Rows from block 4, named by matrix and row number. Each number is 500 + 50 x the weight over the matrix's rms, rounded and kept within 0 to 999. All counts start at 0. Numbers have three digits each.
# convs0: expand 5x5 conv (model.blocks.4.convs.0.weight, 256x64x5x5), inputs 48-53, a 5x5 kernel for each
convs0.66:474507486505461451572454402465499495438482460483511465474504511407444555522485481548475474553547511506485400509537476492574612528473450553517420530544522568381541468463512549579551589495582491496480513557530500504519454491429548482483533543425535477520515496579480515494501573489591416436441468593556499470542471497533532507511686453489578552481488548542455405488508485546532477503501492513503497579564486530564493615526534462487587536456549541573469
convs0.67:463414495488504499473505500491405515546510501557542406544529456434504418540427501515546464493550546531485481513591536502478484517514460435528473459498434505535436545494477455494469503520521525543541434460525555456592401460510514536451480495511517528573492488547422428484527528444485516418510499438604494493492432555487479529500529564490532499481512462467567541461507437453483526437504496488572450546474455479542440455453505565490436501557437433535514
convs0.68:530486468466493501526479547533478473502464503448524441452518453547510523463477529457530580467547471520542591441484497500497515459486472496483507507448523568510450499471550622600463555564588531539598514437604510455458529442497480511616517554478507468460434490398473471485459558563571517509521530510504485520491538451481460513433535468458478472563451490538576502556556410516518566503349355462434568557443496581380573574512538439503552547502525542518549
convs0.69:448514486538591471482558545448602493541511403539448523517526464488551443504464496465560550541573487409402558521355465512493498472536487461563543486544561571517603532467470466515555466555477634415629424494560382418540504517451536438554628421504427484513457435533523487555447615507524501398490446499499589437513540455453396560538485441622459490452493528482502502502482457443536465518490488476433530572444521462413596535515488574456454524446449534535457
convs0.70:499475490493473590442543485511503579528448427491494550535438643539509453456528497585561432471501543529486596468470478451534561579444440489511452462488467520455483504526508441562539514499427509532406489477494407521388554438491506638466528514511547522482511498544547469512563455504546490469528487556495547545515467619495486533420478513507479470470491564477441491482530600492525524412462561504546535522521444535551494457516540492565499451502528573505507
convs0.71:400585470538477551500613563411523452495469469497555532531520583560486468523512579489480467526484599448531483501479488504546578515479409489430537529465383486534417539465490517430522426464555532557483469527564445448544525438564482495415517480424410493480543502423511485543558432453506541546559440473526606492503587457442514549423564535476400551566565560469504588493527469503504505453569495613426456416569436478503411553566550513490559554459500449430547
convs0.72:553465473501553437560503539456563560468546551431528402485512496527500581501490553576593517570473553511533485560527519450602534487461467473421518588470380489530499522488480537472469564467470477422536505431455477521319467547464506419472481484563479511481540456413476507463518572524489487450559499430508505462463504488560517467562477545492488584518447508384539500542548504542462442409463571445425424465565498534511598569502511397540544508430572415483485
convs0.73:399439469527547551482571507445556476488511474490450545518491501469501548574499484518467481442495511362510448472437387576513532518554526540533554390580440615584426480559520432516460529499498546522379492517444478538511500519472404555383487512581503450522608641443489608572541472466599563506581493568448525479501461545599519471489463520401467595461524571520520564522492539480559553522523430529492455475529488491527454523459483499590477541495571411429476
convs0.74:550574500511425615498527468453559418562548509529494471586542500459511541489478480439467513556440439555520510491523412554501471516527480535374589487456444554506489497478467400524602450520512368527469485550460502493529451413416489528414542561475606552461503514539500377529506545470434431433585552547588428468478587475470550539587550504512479512608403429442498661420542481449427504532524479483583458508524531483496538611482588515488517554431465569505474
convs0.75:547518558529513457384490537475456453505472482579485573459498552599536389434471480477458550491363414507527469380539609479488527437545563538543507516473455466444537513513552465532550533493563540516440555541516480513517417488438561576496487510551474467502500544474507580497525521495487561538580449510508647511459439483505560538426494526507497448480498507618527567558442468457484473547510457451550592390439557534509363539439467540535463484574606445474556
convs0.76:499549556470538487429601488463455458527538478470487539477491452480507562422562403459455486534459431482551473428451549410489510569473493595485457479469558547537517605466529548469514470550423498561431493566539472503543480527524613449374442523525420506449464480430555521516485501582488522392525538502468563543461468425418482548510495539494557487525492438540458520410508512488525482489592577516425499545534584497437511530510533450493510499426513462546457
convs0.77:439455488480471518600517372551510502508437521501541584557487539593510626550513516518488546449529492607546586517502484500567518433501462507450506508527490503541491506430538564534518478432593460439547548524492485427491501491482520476529519505493529426478560473460547619492475461528530534531479518449469566444453479505455486482542596481376395505522497585488622521373454494521475525489496470526440597531509465442546555484576502541551537436523465561552426
convs0.78:479471533464451564515611489525558485483471536511497455427487480430500498411536538458547527552506513500511485486445507559393489451482400559545510486425421447460445560467527486514436556478440541494579537577530451457550520459486427498485536486478478583555451613402566498547524576552441497536445435491491450624484526544485540530527501514469528580502442526423497470480533482441464446515456419509597515558596494557428536537517425497465427506507515461519522
convs0.79:400493501488440456421428463487535478516492509493443459515603469526496458578487468548472410491541499524585508514468587609445441449503470457399540510553515534479500455511628430420501477463470458500637488562489448513548448439462461548451523471531584450522474569562465429494502452468377521533505631488485593425435505494527578499519485548445498592470508535513435497539503437451564482425501524538431455472484569516483391420504531479512481632612481539485453
convs0.80:428546466468507541541483498522411465435393482534588523474497491448432418487471587473559585527528461512483443442578570494486588423466627631445464373571509525549547467518473492436507488623423433423486456531547447566460579509473539494590349483547506500501602535513402474392388468520544512570405430467530507505555398515489445617617523493444454541478493418487570588491520511480501557542539459568460545575478564517480479494558444505471324478601355502514472
convs0.81:478475457528534482490493413525577441473593495432478439486436522526484515453418529519418490453476539524529508491556467568553502520478580547519424565429517542568505480498420540476450587494517469583443505395552456523487586432534563514487519474431482605576470591545519357403540545517488572576394438559451549555556529465464545529541390539509574503515517442487391534425505466655427565401432520569470518525501477562484436500465539465448466569483389459519467
convs0.82:528478428571503465448498483555502541440446492493540541451543537525452582563495503463515460518472461464509523489434468524483472435517581501607467516564495554472464514497432438497458521557487521476482533458502502476483387478532511460552474530505488461542500517545523496479372469437498463522467507485553500419534540467543468551488395404439525557554515542524458499491482520468452440497542458570491493588486533438495413452464561448447463557506471504452424
convs0.83:553592511476455516564540601494475479423486479487542497486486490558490506485528475557388439594566525606507590571530424469548458498498368540497517472543514445528475566477455447463491490442465534516533487471516430531502506420499509474576556525530569571496457557527474509578444517459450482507462483516487449473525610573437466511487521524583533487465441437506543497526559451602481511511540523547525551567460526442508504503528527425483558440485554473613472
convs0.84:418569469601517496531536490642449494464491532590442513591499489413563371519578532493492459581556519449546425499529437448519463592499512583537429534409440503449416461498609484463547552493437474443498477443489614568594531533463492524467502559549526543545564480462622586449438527652437540482497451515537500522445468420612486503506525478494522513522524568575484485443509571564542424492547434497526482509507522526464563539494455577458472424562540461494478
convs0.85:409476477559329516624454411412506500547504537522492507470491441524519446470466488507495540538474539564512397596499507518625571556522528513512456515454479528428547606499547489466496487472576488494459619563541613487538505430478493534477503522411439469461484498488493502538445479513409587507415432633504511567414417376551484479557505486467489570494479534452498483477610462533522489527487391528452475494434594504523412521473479547540455468479540500531463
convs0.86:501555482487465447485493533447553465459473497539505516453399433457503545517516535481468532447484511436504536472539515481443475446479481524477595564528487561503493522538516489519506549502510552499507482486433511470486583467466483495561467555396580434504542453421488521553516547452510512464529530454556501547521573550422454499452561524542518583495510421476434513549427398456471515514499504474456538498569487495467438501455492497496503544507505476479495
convs0.87:540510498569514445401489519409496490446527603562450514450541586520493500517478478539465488416537533581493410506461598534519484436432558412446527450490483429462455555493483531500518550473596555454508503483550600571551558535539485516477501477600497420468489549478604556451478500420533558555525563526424590477506493459555417510466507464538463491486493551493524582559440501550454522506521519555520426456537607465485481528528626551421464533459452509525542
convs0.88:439574462446492480552476498438503489452463510489464466425443537485476530499476535559599476430509488487559424490573595470541498481518482482419431500537479565442549446525620515580487481549598433576519454480477502435464429470522485523485503492488564453428535590457529498510443534495462481439533561543491466511503522487617486513544449555424433431577605546532466505464513519527414494503498573525617504497451542434479430551542489506518412558592466516613573
convs0.89:467498508529404506519615436613516581409497469468540523490505543668527499526518534527526587504501459548569438522528518411556530600552572411481564510455461403391425509464449514427447478440410515519546463480536460533450551597556506517504593510504616509476476554531507483550508546537543455595406546439414431491450418501424423549482527530402517603531543502504421624439466494555478587503512528369441491477519511455587538479453572534546514455513502486547550
convs0.90:535550481551441496347400460516556529508538563460485517358541607409520512565564408513503557510602542521428458520432422484454459519569455497545441527483516488509540570501409443517533522485531532438580489565504464576598475463512489572513375528462503465467454513384466469462501556482468533488565489515563542489549516558452507608463423559420419439580561502527505485466528580511480493472519393505522502584521526465486472483510521513501555532571545519493518
convs0.91:498455478512479468399495520526577619543543515505606532501603520432455491477526379457529463520395561538478442558441412467611483495520546430491565521444552535499486566482479416499504494501524419456525463492487559484472478417463419558481517526491562475446514482494464465564522494541510527540471551560535517533485489470500541509536553534445422523422512528437544391592554456557510463511462490512571415517559456585464541559495476417564501464512455490491559
convs0.92:543437512556457533552452453504602420526450574483546597491415467506483511403484513534428554541488558512446488527540514534532577542487481406505447576517496482500482567516545523522557495515532515527423482484579491417483446479445488536468503528494553469548519429534522519521521472488524400429473491471489567461413481521409520471413410416535526540520533471448503546489413479448473550565431416540470583543476489536487518500654472526586516468467555520481544
convs0.93:457524496532416583496510407583533531557587447442669539534458549497536463547499565527514414429558322405567438517481429511449460449488485592464596480495439453551450467494512485492496526518508487570565525540516456514441539542514589514586462478504502505537539468490471515501430457499561536486491449491458480550540468498448454432557539478507594578566553465498485425424417504456496577489555495495466539462437565450451500481546443420507482545510539541478511
convs0.94:558554496521554459469499459528523546476572478532497590539536548451515466438554490466397511509535487464520485572531537411440474532574404566486460525516537543482551580547471490450480489553523481485446490492509583460449500410500417441502512430567434468436540464497513479504556467612486489562505541570528496551420630463554438496533562456571609484510556503592479591550508515467485581431562518543536527486498478524500425582566517532448548438510525451474535
convs0.95:457522508474531580495563415476515368418475541446509485460531481434520583525516529537416523473516556463455495503366435519503536525657528526546529596542508549487506472529558499476523516521482426540577504410555410560591526569488539510526514430524513563570514580479446456418467451631441563486434505492415498483518574607465498466516530550571562444537482496503452475502490561534459483566416535552465570547554515537473365514552559518497508532546535525389537
convs0.96:445485428512455544517530566489469494441561570524607532502489482518519477438490445469428522418513508517427506503421425475602549505545513522451492576491480546496457469513499523468502499476425434541533525588461431535460492543498530482489529462486566594437526552596531445466505441459507484440493506473529497482499494546534505381534539490471508572493561574433475582569437447559486442534453501508601399485395590500520441484492435519507431509587540491471495
convs0.97:362460562446446535494518578502501523456445514556518523584563471504497536475461558539533553412614570464474552478516439483468548478577561522417459499506478521517442561498549515483401565598482521505490475555537487602510439494476477546408535470518538525510507510450397461517399495481557439493502492464524548547539522496545503462559496416512499547486470454542467375427455512444491553481529469503542524526499577518533499494401453488419510437530494572552505
convs0.98:409523480519613582478545491483475447433545473552435469444526567506548420535463514524439561461411500529488544484501489609494510414487574466553547533556509469532477482573498563507451482486469472487488440560552513536472448501493442460595492542490430572634457497470573517458474476523563483554518502459533458510471556433465475493452568523536482451421493497525482514513482544622499476391529540621520590440437467520516433424586498592552514426489507472507523
convs0.99:495556510607375425459490412413509541563632519494512555549514558536511442502522498516463453500500520515505497549527577547514501422494544537489532532524519502530561550590492538534534444441541512477506446511506598481606523508523502496523500628583565525569570450413551455501463592611457465518500480493452425395517573495537551515456500517541442475451453513386510520494498417529470634504555466464471491537615467594543487464453508530461495523431398443595469
convs0.100:468457524395523595501524418575449522449506438473563551441562531448512449496492531401458463531429434469505407519485453481474536484540530500526475497466506409525564427564437493457506414434462511545500478441437459403517526342506578498533560447518448564488497444466435463469462466438457489561519490477578489507477536522480541520538474519544479503452574541469554433524584507490552490533521557475571425529377491453473441458450552433481640432523536423494466
convs0.101:507417418476474544441498584410540504497535447443510438491481489509451530602527487520472479421504500470570431498444492412494415435535592572481501501532528420545510488506479494555472449532497439444546453525510448460491544496515534525461561480497497603517505564527461577422563534504568437438481519481598596457450455524543559500479452492495444467521484501479508403499500481456530427516466431532538512419526468591443487476519582453539540571537490496548413
convs0.102:455465461429449458482485377559421452527534541490435494510471466499594460436515486500613448411463508500500421525547523488539445503506506331570513418487562492496479536481586480537456451480503491618525578490433501545469447471541416512520441509467455523461507490550612374487465524461517450510574405448463492586533480557430558489510595538446488525394481436507532528490466428470544444478436462510500509502500518513508518467542414497526524511551446542539500
convs0.103:559479549407570425525551571521478548469486436551473387545497606487512465584395460512509459500512473458526514495478490523486465494497455510486538541546518555492476457517521538477461561456498447431480403497464485538572387504517499509548562557518468499423498490515552561516448529442543440554486504473488529503518491517453468450433450538406549413431502440533496479486514413610527498473448489386434551478505593407445572424546526527405490483543525573525439
convs0.104:517496439462445505557489523492511523433390547496517464494556475503491542541564479435463546498521521494495555539469429531514507555490472562508438522480499502462576493499527480454599563486436450493501449463526590543497518480490529456461529526520471429409454493555504518511553442435477405370469509494532532436475613499534591531505508499492434556510462515523654512516462408480518552508532551492568428499541457486530507418472442467498573554469569612531630
convs0.105:534490537507544524463462515497544484536440494482510439561613511507459562476551458433455420567602430471438509588593581365444445567519385402489489509481467502533537517517587456526499495522486404528594553485434475538380499617472507480468380550488554464451461515524508427459469374553535435516477405523546467440484526524500500527483514493495426405567440514384567515604463462492406440555439366462446533491514556388544405516436560443458497572541454472501503
convs0.106:528517498483517536448494494472457513568456446553449434471481505624493452570511466500463472485444576474569470524439545595564444474559416588535610494452487458518586516510398479501482566488531512462562455480446481510545445505553493444458605490434489509567535561442467515484467458522504455523526504404547538498440561426423579546488545570531432543502480523520469489554531607455505443517436581478460500463487511501460524386469500537561538503449468509451604
convs0.107:515532535510448546520511572397501578551496529480556461508462448466571495513546444448513433556497450532508475438506446485539466539483493450455520426608560433466539530454439500540564491392525424437493375534501534510518464474528497482450424467540502518456505477525553543365475521457513474536508575515550515503482475562543501586569537490474468486475498491599509509443431563523489509506483497510474494553397586550541473470532531517400475474491491437609523
convs0.108:541516473516499528537555451444478541515501507531494538540404548486496501512448563541485489499407502462521363604467509491402510547485442510541563451524514540547475468584600441438430558500486527488411425465509454498406622512500472500549464463533537519492532482626582440535496503557496449609533510392512499479592486523576460431554553473515544439496484488450545464542466459569514530505476496528507462482514504481497526646448438473448443581544478539504490
convs0.109:531471526433539485450490617506457476489509567528492511420444542524519524323553511578565532448501516548558480466471506462472528494483479469562486542443513493428504508519461396525517414575551466498549548466408500505432568546574533484460534495393510559507466500513511438522521474449418443497486445505501443534565456591488494450570541537513517465459510553474565532385506485489486486552518579561556511557486550575505501514535522414505428458417486474501505